Weights of a small image captioner.
Training: soap at rate 0.0029, 9600 steps, batches of 128.
Rows from block 4 of the image encoder of a small image captioner, named by matrix and row number. Rows with one number belong to one neuron. Each number is 50 + 15 x the weight over its row's rms, rounded and kept within 0 to 99. All counts start at 0.
After each neuron's rows are labels from the 100 images, of 14976, where the neuron reaches its largest size: "lies over" is the class under the peak; "strongest on" is what is common among them. Only what is clearly more common there than usual is listed. The data: rendered scenes of toy objects such as cars, trees, mugs and chairs. In brackets: how many of the 100.
# gate: MLP gate (encoder.blocks.4.mlp.gate.weight, 288x96), inputs 0-95
# fc1: MLP up (encoder.blocks.4.mlp.fc1.weight, 288x96), inputs 0-95
# fc2: MLP down (encoder.blocks.4.mlp.fc2.weight, 96x288, transposed), outputs 0-95

gate.216:86 38 48 66 53 43 30 73 42 54 45 51 41 58 37 50 65 65 44 74 57 65 49 33 34 47 42 15 27 25 53 50 37 32 50 24 59 34 42 40 24 52 80 59 30 32 22 61 45 66 45 66 63 44 31 58 39 27 26 59 68 30 40 35 36 33 39 63 47 42 54 21 62 69 53 45 26 62 50 73 44 54 63 36 62 65 49 59 57 48 31 37 65 33 52 37
fc1.216:83 33 25 49 46 68 38 43 46 50 28 18 54 38 39 59 73 65 50 59 71 37 61 61 62 47 36 33 53 43 59 24 46 63 32 69 34 40 48 65 44 27 50 42 37 60 14 51 49 61 37 62 29 32 40 53 35 53 65 45 71 49 41 19 23 50 51 69 33 56 69 61 31 59 51 64 49 25 55 78 75 34 49 43 47 31 58 52 66 68 43 39 60 52 25 34
fc2.216:52 67 71 57 75 11 75 64 66 41 45 43 75 37 75 34 32 61 73 60 52 66 47 47 44 43 31 53 61 68 44 32 62 55 41 64 47 27 67 38 32 76 60 51 54 51 55 25 37 35 52 42 57 42 58 51 57 52 25 69 42 55 55 41 24 73 78 29 75 66 46 59 37 58 44 67 51 53 30 58 59 07 63 56 42 38 30 68 54 61 49 58 39 60 63 47
lies over: mushroom (26)
strongest on: green object (34); mushroom (32)

gate.185:40 58 59 44 37 72 32 70 38 57 53 15 51 62 49 50 51 52 54 44 86 49 32 70 40 44 31 25 64 76 40 51 53 72 69 59 45 70 58 48 42 31 61 64 43 57 36 67 65 52 35 34 49 47 28 46 56 52 36 77 62 66 36 56 47 58 56 39 50 56 40 57 29 49 35 79 42 60 26 38 57 50 65 45 60 61 27 77 06 33 48 31 79 61 32 65
fc1.185:54 67 42 30 46 83 34 64 46 49 87 69 45 47 51 50 48 60 37 50 80 13 69 43 50 28 47 28 68 61 29 53 56 32 46 60 63 36 51 57 36 65 40 44 43 55 38 42 58 57 59 42 48 25 50 39 50 64 32 69 25 78 58 28 46 65 52 52 59 84 81 64 50 42 56 55 34 50 50 11 36 43 65 32 56 52 56 59 45 53 44 42 64 38 15 50
fc2.185:68 61 18 54 26 47 64 40 48 25 46 48 15 51 48 68 43 35 47 54 59 59 31 37 58 40 64 56 70 42 69 33 19 67 42 38 35 75 76 45 37 65 39 56 57 40 65 19 53 50 62 39 71 25 54 61 44 48 57 37 47 36 35 55 79 46 63 34 38 23 16 43 43 61 47 33 46 43 20 51 49 67 61 57 71 35 31 33 44 35 36 56 46 48 66 38
lies over: trophy (30)
strongest on: count: three (71); light from behind the camera (61); black object (39); trophy (36)

gate.129:42 43 69 45 67 42 31 55 46 39 74 84 65 67 49 57 71 40 44 74 51 54 38 68 65 25 40 45 57 39 52 50 57 54 41 47 41 46 60 61 33 46 76 61 28 75 81 63 76 64 19 46 73 57 56 45 43 44 51 65 36 37 19 60 32 66 62 75 71 28 48 38 45 61 49 34 56 50 45 73 75 70 68 67 46 57 22 60 55 34 59 56 46 23 49 48
fc1.129:43 60 53 42 40 66 58 45 41 50 41 22 64 48 30 31 46 66 45 29 73 89 39 39 49 51 62 23 65 70 83 52 52 67 58 50 41 48 77 50 39 35 32 42 50 53 55 55 45 74 40 30 53 48 28 43 41 36 37 51 53 55 00 58 62 68 40 59 49 90 55 40 64 45 61 53 44 39 54 78 50 62 66 49 35 54 62 31 41 27 49 67 53 30 59 64
fc2.129:35 55 39 48 63 48 41 57 59 27 81 52 55 41 50 61 35 57 42 69 18 65 59 66 55 58 39 59 60 41 50 50 57 37 45 49 28 43 24 16 57 07 53 75 39 66 40 44 51 54 40 52 63 43 62 54 54 62 54 46 27 31 70 47 39 45 67 34 61 34 37 56 43 46 48 61 57 37 75 42 75 66 43 40 62 72 47 25 21 28 92 62 53 25 37 59
lies over: barrel (68)
strongest on: barrel (69); light from behind the camera (63); largest object: barrel (54); grey object (37)

gate.106:41 56 44 39 49 41 33 27 84 34 69 60 27 45 42 47 48 49 13 25 41 28 42 63 58 35 41 56 46 65 24 70 41 54 70 60 54 50 62 47 43 74 41 28 24 46 33 40 69 42 63 60 47 65 39 33 59 53 33 27 53 65 30 62 18 36 63 71 21 23 51 38 70 52 58 44 81 61 39 56 34 50 31 62 50 44 53 39 55 51 38 42 27 40 39 59
fc1.106:72 71 47 28 32 41 41 27 41 73 63 73 29 60 49 62 23 53 15 38 45 38 73 51 40 51 60 25 37 61 58 34 43 62 62 71 67 46 52 50 56 42 60 39 64 56 75 49 65 33 15 41 35 35 41 45 56 51 42 36 44 56 49 51 21 76 61 60 61 62 54 87 38 80 40 39 39 67 47 40 47 40 38 51 42 46 45 52 44 63 30 50 50 77 80 62
fc2.106:40 33 27 40 31 57 40 51 57 47 27 51 51 59 58 43 55 17 52 37 43 21 56 40 45 58 44 61 28 68 37 70 52 36 76 37 57 61 41 51 85 37 27 41 36 56 33 38 39 54 49 21 59 46 60 41 41 29 54 62 35 17 28 28 62 60 64 26 62 51 19 43 49 51 44 57 72 37 35 45 56 28 60 37 59 46 45 54 17 24 58 37 46 46 73 72
lies over: barrel (46)
strongest on: barrel (59); largest object: barrel (52)

gate.70:56 49 63 61 58 65 63 74 70 50 41 54 65 62 73 53 69 59 47 56 80 49 82 60 53 33 44 50 79 55 52 50 72 37 68 66 48 58 59 70 52 17 40 57 56 77 59 70 58 49 32 55 46 56 45 58 46 56 38 69 78 89 47 60 49 59 36 45 68 17 51 64 57 70 38 58 45 57 31 86 47 51 38 74 32 51 69 51 44 58 54 70 62 31 31 63
fc1.70:49 33 39 39 48 77 54 44 27 56 73 51 42 47 47 63 25 52 67 38 34 90 58 68 68 49 68 72 25 48 72 44 57 57 59 37 54 72 53 41 69 46 80 46 49 51 21 51 87 44 35 59 52 65 38 63 49 53 53 43 42 60 54 64 42 47 68 67 26 48 25 39 46 35 65 61 51 51 40 59 18 39 53 44 32 26 59 76 68 57 59 30 63 76 55 66
fc2.70:56 59 53 58 55 26 99 62 32 58 36 47 58 56 42 92 68 65 74 43 50 50 46 72 53 48 54 32 57 55 51 66 60 72 53 30 77 58 64 41 53 67 45 58 60 47 78 50 65 53 46 36 42 39 51 50 55 45 64 28 41 42 68 49 37 63 30 64 50 57 71 53 77 47 52 35 49 74 62 58 36 47 44 46 43 32 49 26 66 49 42 69 48 30 58 02
lies over: arch (34)
strongest on: arch (36); largest object: arch (25)

gate.180:48 38 63 51 62 63 54 89 76 63 82 63 74 40 69 33 38 46 53 56 71 28 63 35 68 54 39 69 56 53 67 37 64 56 72 53 56 31 37 55 41 55 68 65 53 38 91 51 32 52 46 34 41 74 44 56 43 59 41 60 53 70 31 30 37 45 46 67 44 48 81 45 69 48 22 46 83 53 62 58 36 53 49 49 48 77 56 63 47 54 44 54 71 27 42 69
fc1.180:64 73 60 68 46 57 63 58 66 36 50 76 47 37 74 42 33 42 25 41 83 49 64 64 55 65 59 48 40 44 53 34 87 72 52 80 40 37 55 64 58 28 31 40 49 67 57 54 70 63 42 22 57 63 56 53 44 37 56 67 67 42 22 49 36 61 75 48 58 67 68 54 40 45 19 46 62 39 46 46 45 54 36 58 73 62 52 50 17 59 56 85 73 58 46 52
fc2.180:50 42 60 52 51 56 62 33 60 44 37 26 50 57 40 52 43 52 59 29 51 61 48 50 55 38 35 74 35 60 47 56 30 48 46 58 19 48 20 45 50 30 57 54 59 69 49 43 43 26 41 57 69 70 74 57 54 62 60 60 46 60 08 66 61 31 64 22 26 44 38 60 59 47 53 75 69 33 35 60 52 34 54 87 38 38 75 50 36 68 45 35 58 65 37 96
lies over: arch (30)
strongest on: arch (33)

gate.24:73 56 46 33 53 55 26 76 31 61 32 50 71 48 53 35 28 69 09 51 32 46 65 34 43 54 57 63 30 58 74 57 67 55 61 49 39 46 44 63 76 50 43 43 32 38 59 40 63 66 55 55 40 55 34 50 57 40 25 47 15 66 21 38 47 67 67 42 52 43 38 26 85 39 63 71 35 52 11 43 59 38 61 59 30 37 45 39 47 38 69 51 62 51 45 46
fc1.24:65 54 48 19 48 68 34 28 42 55 67 70 46 68 69 61 69 40 67 56 56 44 27 55 71 45 32 71 40 40 52 73 39 39 59 28 75 43 53 53 62 48 75 44 58 42 52 31 36 28 52 40 58 32 54 56 49 51 50 79 37 57 39 56 34 52 56 48 62 57 41 62 28 33 45 30 37 91 68 72 38 81 54 23 20 64 51 53 45 57 41 45 36 39 22 30
fc2.24:51 65 68 46 61 42 46 16 27 52 39 67 39 51 33 38 57 53 26 77 88 51 53 43 31 38 29 51 43 36 31 62 34 49 35 48 64 45 71 51 22 68 42 46 48 61 22 31 58 39 78 52 52 55 53 42 33 64 66 46 44 47 82 63 59 48 36 56 60 63 70 68 46 54 52 72 51 72 71 38 65 70 47 54 51 17 44 41 43 30 58 42 44 90 58 53
lies over: rocket (31)
strongest on: rocket (50)

gate.170:42 49 43 44 25 34 39 58 68 46 50 68 33 15 76 27 52 61 60 68 43 51 59 48 69 50 55 59 53 47 78 51 93 21 51 48 35 41 41 84 42 57 48 64 28 54 60 66 37 46 50 56 43 45 62 43 50 61 77 71 67 65 41 42 62 55 53 74 39 68 75 48 24 33 48 56 68 25 55 64 26 59 49 34 60 36 33 29 46 60 63 46 37 29 66 64
fc1.170:42 56 44 26 31 50 36 60 81 41 65 68 55 51 80 39 66 74 64 37 33 67 32 49 65 60 80 59 51 57 58 56 73 32 61 34 22 34 36 74 10 58 50 45 55 33 60 57 51 55 47 44 52 43 62 47 81 59 39 61 44 58 24 43 30 66 41 59 66 67 55 57 58 21 47 58 48 39 41 30 32 41 51 55 48 50 54 30 58 27 69 46 39 18 67 64
fc2.170:64 58 39 58 65 58 71 57 73 56 73 42 54 51 79 64 33 49 61 67 51 52 63 54 46 40 45 62 59 31 41 31 25 80 47 62 32 35 42 47 67 39 58 29 48 48 59 58 70 68 67 37 50 61 41 62 45 57 45 68 85 73 24 32 47 38 24 49 39 34 59 74 68 22 56 48 54 74 33 67 30 57 32 58 63 59 69 53 59 70 25 45 67 54 38 79
lies over: flower (29)
strongest on: flower (43)

gate.265:69 49 57 54 14 32 40 62 59 46 52 61 70 08 47 29 52 65 61 59 57 40 44 61 44 40 77 67 62 26 59 57 47 55 72 53 61 37 41 78 68 66 42 59 55 40 56 57 51 50 57 87 31 36 38 59 50 30 55 43 62 58 54 49 69 47 47 72 52 37 57 54 61 43 25 45 61 15 44 61 30 88 53 64 30 23 46 72 47 48 59 20 52 51 54 34
fc1.265:32 45 54 26 69 22 60 46 44 67 41 30 47 52 49 58 06 59 31 45 41 47 44 42 43 43 42 63 45 39 40 53 62 48 60 59 43 74 67 48 31 11 32 48 32 63 61 49 60 06 39 25 50 60 51 47 33 55 75 58 44 39 61 21 55 40 45 55 50 34 36 59 39 54 36 46 49 39 23 21 72 31 66 39 31 45 40 40 59 52 48 48 68 84 37 43
fc2.265:51 62 24 48 59 47 55 64 69 45 55 38 51 31 46 37 75 32 45 54 33 35 62 38 21 86 65 38 55 57 53 57 64 46 42 42 23 53 55 60 44 65 52 25 56 40 51 50 52 25 28 51 48 36 50 44 43 41 43 57 59 49 80 27 72 35 57 53 49 42 75 48 30 67 81 64 39 35 75 66 80 95 22 44 51 56 43 54 56 60 75 50 50 55 44 30
lies over: flower (39)
strongest on: flower (48)

gate.196:31 49 59 57 51 44 52 51 34 49 49 35 42 58 73 29 60 64 67 52 59 76 75 72 47 60 35 47 47 61 61 75 56 50 77 23 65 43 22 76 61 41 39 68 52 47 47 47 80 70 55 65 50 56 77 37 38 41 31 41 79 62 84 69 62 45 59 51 57 55 54 64 50 39 61 42 32 57 20 52 43 65 59 13 57 48 41 48 34 69 70 77 48 29 61 48
fc1.196:31 55 21 36 37 27 61 64 47 68 46 58 60 61 79 46 50 48 31 45 58 64 13 61 47 57 34 40 54 64 49 42 31 22 57 66 39 41 45 55 91 73 41 54 53 66 57 46 41 64 44 61 76 46 51 36 46 34 49 67 42 75 50 70 49 45 50 60 67 33 43 58 73 56 66 41 40 44 50 32 40 18 19 63 46 58 19 34 82 58 50 44 66 40 55 66
fc2.196:55 44 50 57 39 46 24 50 60 70 42 62 42 74 39 38 38 34 40 52 57 52 43 68 25 50 61 65 66 53 86 68 74 63 63 54 36 33 33 45 36 45 51 43 68 72 63 50 60 66 87 46 64 32 62 42 56 29 20 52 66 65 43 37 38 56 66 57 71 26 38 42 75 13 56 14 66 57 60 48 43 41 49 32 47 59 54 51 36 38 42 40 45 46 18 64
lies over: bottle (32)
strongest on: bottle (34); largest object: bottle (25)

gate.148:28 25 51 64 63 70 32 70 69 87 59 63 59 60 50 52 51 66 66 47 48 43 42 65 38 57 81 38 56 47 61 41 34 42 54 73 36 35 47 41 69 49 63 58 54 47 67 67 61 68 70 60 38 40 54 30 70 47 49 44 51 46 67 60 24 48 59 70 43 60 57 40 78 34 41 40 50 44 38 09 42 43 52 50 91 59 39 68 52 75 46 56 45 48 39 91
fc1.148:58 59 75 65 33 46 34 54 39 80 57 56 40 26 67 73 46 71 41 69 45 70 55 49 41 63 58 41 50 57 51 74 40 80 53 66 70 53 41 66 59 54 50 64 75 34 58 48 64 49 46 78 50 50 52 40 95 43 37 46 69 48 54 48 55 59 57 73 57 55 47 42 39 18 27 50 57 66 70 45 58 67 43 42 63 34 23 36 43 49 86 73 49 36 24 63
fc2.148:30 69 52 75 39 58 48 64 36 45 44 29 70 83 72 59 34 50 54 40 46 57 33 56 48 53 38 67 64 44 33 52 41 46 56 57 31 73 60 05 43 38 37 55 70 53 58 55 79 78 34 33 58 59 45 30 52 69 41 38 44 52 45 59 59 36 79 35 38 34 62 43 44 47 73 60 32 36 40 54 49 52 55 77 63 39 71 70 38 32 59 64 81 41 65 75
lies over: flower (45)
strongest on: flower (75); largest object: flower (29)

gate.283:47 66 44 52 56 48 50 49 86 48 39 78 44 56 59 55 59 56 44 71 53 40 65 32 54 57 78 49 58 25 32 47 34 61 33 38 54 41 72 54 18 37 48 43 58 63 33 21 72 44 49 42 41 46 71 61 39 25 17 69 25 27 38 39 27 67 74 81 37 32 69 50 61 51 49 52 71 76 44 51 51 72 42 62 43 60 46 30 67 44 70 41 43 42 65 55
fc1.283:48 29 29 57 50 47 48 44 54 47 59 66 39 40 63 44 54 39 54 55 27 40 62 42 79 46 69 52 51 35 43 34 48 20 47 30 56 43 39 70 56 41 36 50 66 52 73 61 11 34 54 55 38 31 56 63 66 84 69 55 58 64 59 64 53 44 49 30 75 22 69 69 36 95 47 45 56 17 57 57 40 54 36 35 41 33 59 39 58 18 41 55 37 47 64 69
fc2.283:50 40 41 33 48 57 69 55 55 51 48 51 28 81 52 46 24 66 60 38 45 37 42 60 59 54 70 46 20 76 58 64 44 59 63 51 32 53 59 31 58 34 55 73 65 58 67 31 63 53 43 26 50 46 32 63 27 59 67 38 46 66 45 47 42 37 48 48 58 40 46 34 31 60 67 58 84 11 34 36 57 33 56 39 47 53 34 67 60 60 57 69 22 69 98 45
lies over: barrel (34)
strongest on: barrel (37); largest object: barrel (35)

gate.261:43 62 34 27 60 41 30 45 52 46 60 26 49 79 34 56 54 63 41 57 45 66 41 99 72 52 47 33 70 60 38 63 55 39 66 67 41 49 29 14 42 66 69 45 51 54 48 61 55 46 31 37 63 52 53 58 53 45 74 79 45 06 51 47 50 73 39 55 53 60 70 59 39 66 65 88 60 63 56 23 62 66 52 66 46 61 39 43 62 41 49 44 44 46 59 51
fc1.261:43 31 55 43 68 56 49 70 47 72 49 42 58 56 54 35 79 66 24 48 32 23 50 40 58 51 54 59 31 35 81 35 31 49 55 50 51 50 49 57 57 34 55 65 45 41 42 45 68 49 28 30 58 64 51 51 36 63 53 49 45 62 37 46 18 35 30 42 48 37 58 36 26 46 34 13 40 39 37 62 48 45 38 63 55 56 67 48 00 44 93 40 37 43 32 73
fc2.261:32 56 37 38 45 46 57 21 48 73 51 72 53 62 64 43 34 72 51 51 50 52 22 57 63 56 33 62 47 24 36 20 65 50 41 62 42 64 36 47 53 59 57 54 74 67 27 42 73 55 46 59 37 65 40 61 55 67 52 71 39 28 22 50 55 51 68 65 67 56 56 46 33 60 59 57 78 41 82 17 63 43 40 54 40 68 60 49 67 72 68 24 78 39 68 70
lies over: barrel (32)
strongest on: barrel (43); largest object: barrel (39); hammer (26)

gate.43:41 64 43 72 77 63 51 51 53 51 48 34 37 32 65 32 17 46 49 92 51 67 54 79 62 14 37 23 69 43 35 47 30 70 46 35 67 76 65 39 36 49 48 50 45 60 61 33 50 31 30 72 42 52 35 51 49 65 55 70 78 37 68 59 50 36 83 48 57 43 51 68 53 54 41 78 64 52 36 55 73 40 50 20 48 46 47 60 55 55 52 43 38 57 54 49
fc1.43:52 59 32 94 52 53 39 59 69 54 25 58 57 29 49 49 46 48 45 39 27 57 38 48 59 28 39 27 47 70 44 63 46 08 48 55 48 44 56 46 35 56 43 53 65 29 61 70 12 41 42 44 41 40 49 72 57 22 44 34 49 66 73 42 49 50 74 59 55 53 75 69 67 35 56 71 49 69 47 69 27 52 46 32 68 44 80 47 47 50 39 54 64 33 56 20
fc2.43:37 55 46 50 55 58 50 14 88 49 51 44 38 46 38 38 56 42 37 50 71 27 75 42 61 27 34 44 50 48 74 55 49 35 66 79 54 27 29 54 55 56 61 39 38 34 60 35 25 30 41 12 53 56 61 39 53 50 62 41 51 44 46 17 64 42 64 63 23 52 35 72 43 50 31 62 39 36 21 38 48 43 65 34 71 62 45 40 48 62 68 42 42 30 43 21
lies over: house (33)
strongest on: house (52); largest object: house (43)

gate.285:53 71 37 87 60 54 39 77 61 42 36 45 70 52 67 37 58 31 37 36 59 37 33 35 80 59 49 53 79 41 57 29 79 60 45 48 73 41 50 62 63 53 40 63 67 66 68 44 60 33 99 50 56 33 69 52 45 41 35 43 36 59 64 42 36 51 55 52 43 44 50 37 44 52 67 36 70 52 69 55 60 54 18 45 19 34 64 45 65 46 53 49 32 35 46 77
fc1.285:28 45 40 63 68 41 56 47 30 38 61 25 46 44 58 46 47 71 71 55 54 47 43 62 46 66 55 54 41 34 59 38 56 50 57 45 33 28 27 58 23 61 70 99 43 38 81 42 37 44 41 53 66 30 49 24 35 58 61 50 66 55 47 24 64 25 67 73 26 56 42 40 47 48 22 51 65 33 49 50 42 71 76 41 79 27 41 37 53 54 41 51 54 56 67 33
fc2.285:49 50 80 41 46 46 67 54 31 48 48 47 54 46 33 48 69 24 49 70 69 53 18 32 31 61 53 69 74 51 65 60 25 55 32 45 55 78 64 67 41 70 52 65 53 67 26 48 24 32 67 61 42 34 75 47 40 52 60 55 70 57 70 63 33 38 63 50 66 48 79 38 48 29 76 45 47 76 45 44 44 68 74 53 37 51 60 57 63 69 61 23 39 69 43 62
lies over: barrel (60)
strongest on: barrel (78); largest object: barrel (72)

gate.9:43 50 74 64 42 53 09 65 41 64 45 71 75 61 83 24 56 51 45 42 67 58 45 60 54 64 43 30 53 63 39 59 61 63 92 69 80 25 44 61 49 45 63 40 68 25 49 58 62 35 47 82 46 66 68 56 51 31 54 43 43 61 43 28 55 46 55 73 55 55 68 54 48 36 61 41 34 31 35 38 33 62 38 67 41 31 64 62 32 29 58 60 45 49 39 68
fc1.9:41 25 78 44 08 82 43 63 38 52 51 48 49 43 52 37 55 54 43 47 58 43 56 46 35 50 68 36 59 82 48 82 48 63 69 81 66 28 58 77 39 43 63 58 54 16 38 53 60 33 33 40 52 49 55 41 52 55 52 46 52 62 66 23 43 57 51 76 50 55 71 61 39 47 34 57 42 61 10 44 39 26 27 65 57 36 22 47 41 37 51 38 57 50 52 61
fc2.9:25 72 53 47 22 45 74 24 58 19 72 49 61 48 61 56 33 64 56 68 53 49 22 75 28 44 50 46 83 30 45 38 30 45 55 52 42 71 64 61 51 53 62 22 62 49 51 41 64 74 67 47 49 85 47 50 53 44 25 33 48 44 46 31 56 38 52 53 61 50 16 35 71 45 58 37 35 42 46 79 53 57 50 45 74 59 59 54 23 58 46 62 77 61 57 59
lies over: flower (44)
strongest on: light from behind the camera (79); brown object (56); flower (49); its colour: brown (31)

gate.153:41 55 37 64 39 30 45 60 75 63 65 41 42 58 49 56 31 56 50 22 70 38 50 53 49 53 73 57 36 61 53 53 29 54 56 44 46 66 59 50 54 51 81 42 14 28 73 64 42 49 91 56 60 53 40 54 54 28 25 28 43 41 74 74 65 32 42 36 44 32 28 54 41 49 39 78 48 61 44 25 75 68 72 44 45 31 42 33 53 47 49 44 67 19 46 58
fc1.153:43 52 45 47 54 32 44 67 49 78 47 56 53 27 52 51 65 11 57 54 35 68 60 48 43 56 67 65 22 51 20 49 51 48 41 69 74 72 80 63 45 38 43 56 53 66 43 60 59 49 39 48 52 55 19 57 64 49 48 34 87 71 62 50 60 49 58 48 59 52 27 41 54 49 64 67 63 23 68 71 75 61 59 19 42 64 46 55 76 65 54 51 47 42 09 46
fc2.153:65 61 60 44 67 56 50 50 44 51 32 64 58 53 53 39 58 56 47 52 41 35 38 20 30 66 31 15 57 59 69 57 42 46 70 57 58 65 51 63 83 70 40 37 69 28 54 39 62 47 33 48 62 57 38 50 22 34 61 65 83 70 47 38 32 84 40 41 51 52 54 63 33 48 44 51 09 34 43 60 16 34 70 50 66 46 55 52 45 44 53 56 21 26 66 59
lies over: table (28)
strongest on: table (36)

gate.273:38 79 55 50 30 53 32 75 57 49 43 68 53 51 56 59 69 39 54 72 67 72 53 60 45 44 43 32 62 68 46 66 37 42 71 74 45 61 44 78 26 56 71 48 66 54 41 63 60 58 27 42 18 53 53 55 65 32 58 64 72 47 34 31 60 82 58 56 41 23 54 56 39 37 33 59 52 58 47 60 48 33 14 37 44 60 61 35 38 41 58 79 78 24 65 53
fc1.273:52 45 43 23 51 24 72 66 36 52 46 27 44 48 63 49 37 47 26 90 53 35 57 53 69 38 52 54 41 31 70 64 43 58 27 16 32 36 52 56 51 71 49 52 47 40 59 28 37 64 31 22 40 49 22 37 41 60 65 61 62 59 60 55 42 28 34 51 63 44 40 42 51 56 41 42 50 45 34 65 91 49 80 47 21 66 62 42 58 45 55 68 52 76 30 42
fc2.273:51 46 26 26 96 43 49 56 54 57 66 33 62 59 31 46 66 52 48 32 40 60 46 44 78 61 65 56 45 50 49 27 74 67 67 63 63 35 39 46 53 24 48 56 44 51 43 42 33 34 13 57 55 62 45 69 39 44 54 58 63 25 27 35 19 38 41 63 60 40 55 69 46 42 73 51 55 41 66 56 63 46 54 54 25 74 28 37 38 85 40 59 40 69 39 30
lies over: flower (55)
strongest on: flower (67); count: three (60); light from behind the camera (54); brown object (42)

gate.61:56 49 47 25 74 67 79 26 33 41 56 75 45 68 41 66 34 31 54 53 70 59 71 36 32 46 59 80 37 64 49 19 38 36 50 32 77 55 51 65 48 62 73 49 34 49 27 34 27 26 43 29 42 45 17 49 44 53 62 58 19 65 43 73 40 64 38 58 56 35 59 50 35 39 66 63 59 64 41 68 42 62 52 35 62 63 43 42 63 66 49 56 60 44 76 50
fc1.61:47 60 58 42 66 42 56 41 35 32 29 40 30 30 28 52 57 26 54 28 68 49 37 48 81 51 29 60 33 54 45 34 53 70 63 57 45 16 53 18 52 25 80 24 27 45 62 56 47 33 50 40 45 52 58 72 50 47 58 43 59 41 25 59 17 54 32 46 63 37 69 49 48 79 42 44 23 19 62 70 65 46 30 56 42 53 45 61 61 38 61 63 52 33 44 41
fc2.61:76 42 56 31 63 49 26 56 39 62 65 55 50 58 85 48 40 30 46 46 49 75 46 55 52 30 29 50 51 52 55 46 60 36 25 57 79 35 46 54 58 47 50 37 53 41 50 65 30 26 59 42 32 21 56 28 42 54 94 26 68 56 43 83 50 50 33 58 73 49 52 40 68 38 47 20 46 24 47 46 44 31 27 16 49 41 54 46 60 58 76 54 37 54 52 43
lies over: dumbbell (40)
strongest on: light from behind the camera (52); dumbbell (41); red object (36); largest object: dumbbell (29)

gate.162:69 17 54 49 67 45 55 56 27 63 31 39 56 47 62 48 24 47 37 47 58 12 84 48 35 58 45 50 63 54 67 64 45 24 47 41 45 49 57 75 43 68 26 94 55 59 69 41 48 67 66 36 49 45 28 65 39 57 40 22 59 56 46 55 66 56 34 56 69 32 67 47 62 31 65 67 32 65 63 59 53 72 60 68 30 31 44 57 41 53 55 49 30 49 50 73
fc1.162:46 44 52 32 47 52 53 37 37 25 54 45 66 57 51 36 75 52 22 54 40 71 66 61 62 48 50 64 44 38 70 44 35 54 46 49 62 48 61 87 54 50 24 49 51 54 29 36 67 66 59 23 17 41 52 45 60 18 40 61 33 42 54 77 43 35 63 62 45 68 63 68 30 56 75 47 50 52 49 68 62 11 64 26 30 55 34 35 53 49 46 53 74 31 72 29
fc2.162:63 55 56 46 49 54 47 68 69 34 62 38 69 44 38 79 41 43 56 06 46 56 50 37 43 71 71 30 47 71 53 35 31 63 66 49 35 61 47 31 44 45 69 65 75 52 61 53 45 33 29 45 38 37 41 83 48 73 50 70 41 64 25 58 47 75 72 48 25 50 12 58 66 46 47 27 51 57 45 65 63 60 28 60 37 38 41 58 40 38 39 75 38 69 62 55
lies over: hammer (25)
strongest on: light from behind the camera (58); black object (41); hammer (35)

gate.264:58 71 54 37 53 69 35 67 62 26 53 54 35 37 46 44 37 55 42 60 68 45 46 68 19 75 56 60 62 35 53 71 45 54 54 57 50 58 61 50 31 80 40 29 45 54 89 50 22 16 72 50 78 49 48 40 48 56 45 66 23 24 41 37 46 40 47 50 38 32 66 34 39 62 50 67 36 44 40 53 76 47 63 46 52 92 49 37 51 52 28 38 34 36 65 42
fc1.264:52 32 63 59 63 26 58 56 63 45 26 39 49 74 32 66 52 43 65 35 39 53 31 34 75 27 52 49 48 82 29 38 62 68 66 27 35 48 25 41 75 26 55 48 51 50 09 57 59 53 69 30 32 63 65 38 12 38 67 43 62 67 64 52 66 47 52 52 38 52 34 55 61 55 53 50 43 77 48 38 25 37 35 53 44 59 42 57 68 48 72 71 59 66 39 47
fc2.264:35 63 34 33 64 65 29 34 74 52 53 50 80 44 45 45 40 46 68 45 68 59 21 18 69 28 50 48 26 33 38 27 06 40 32 38 60 51 36 66 37 24 47 69 64 70 43 59 79 56 52 63 70 45 37 20 33 48 44 63 43 58 51 62 50 68 55 54 51 75 65 54 48 36 41 47 61 56 38 26 57 51 76 70 39 61 59 51 48 48 39 55 41 37 42 62
lies over: boat (66)
strongest on: boat (84); largest object: boat (30)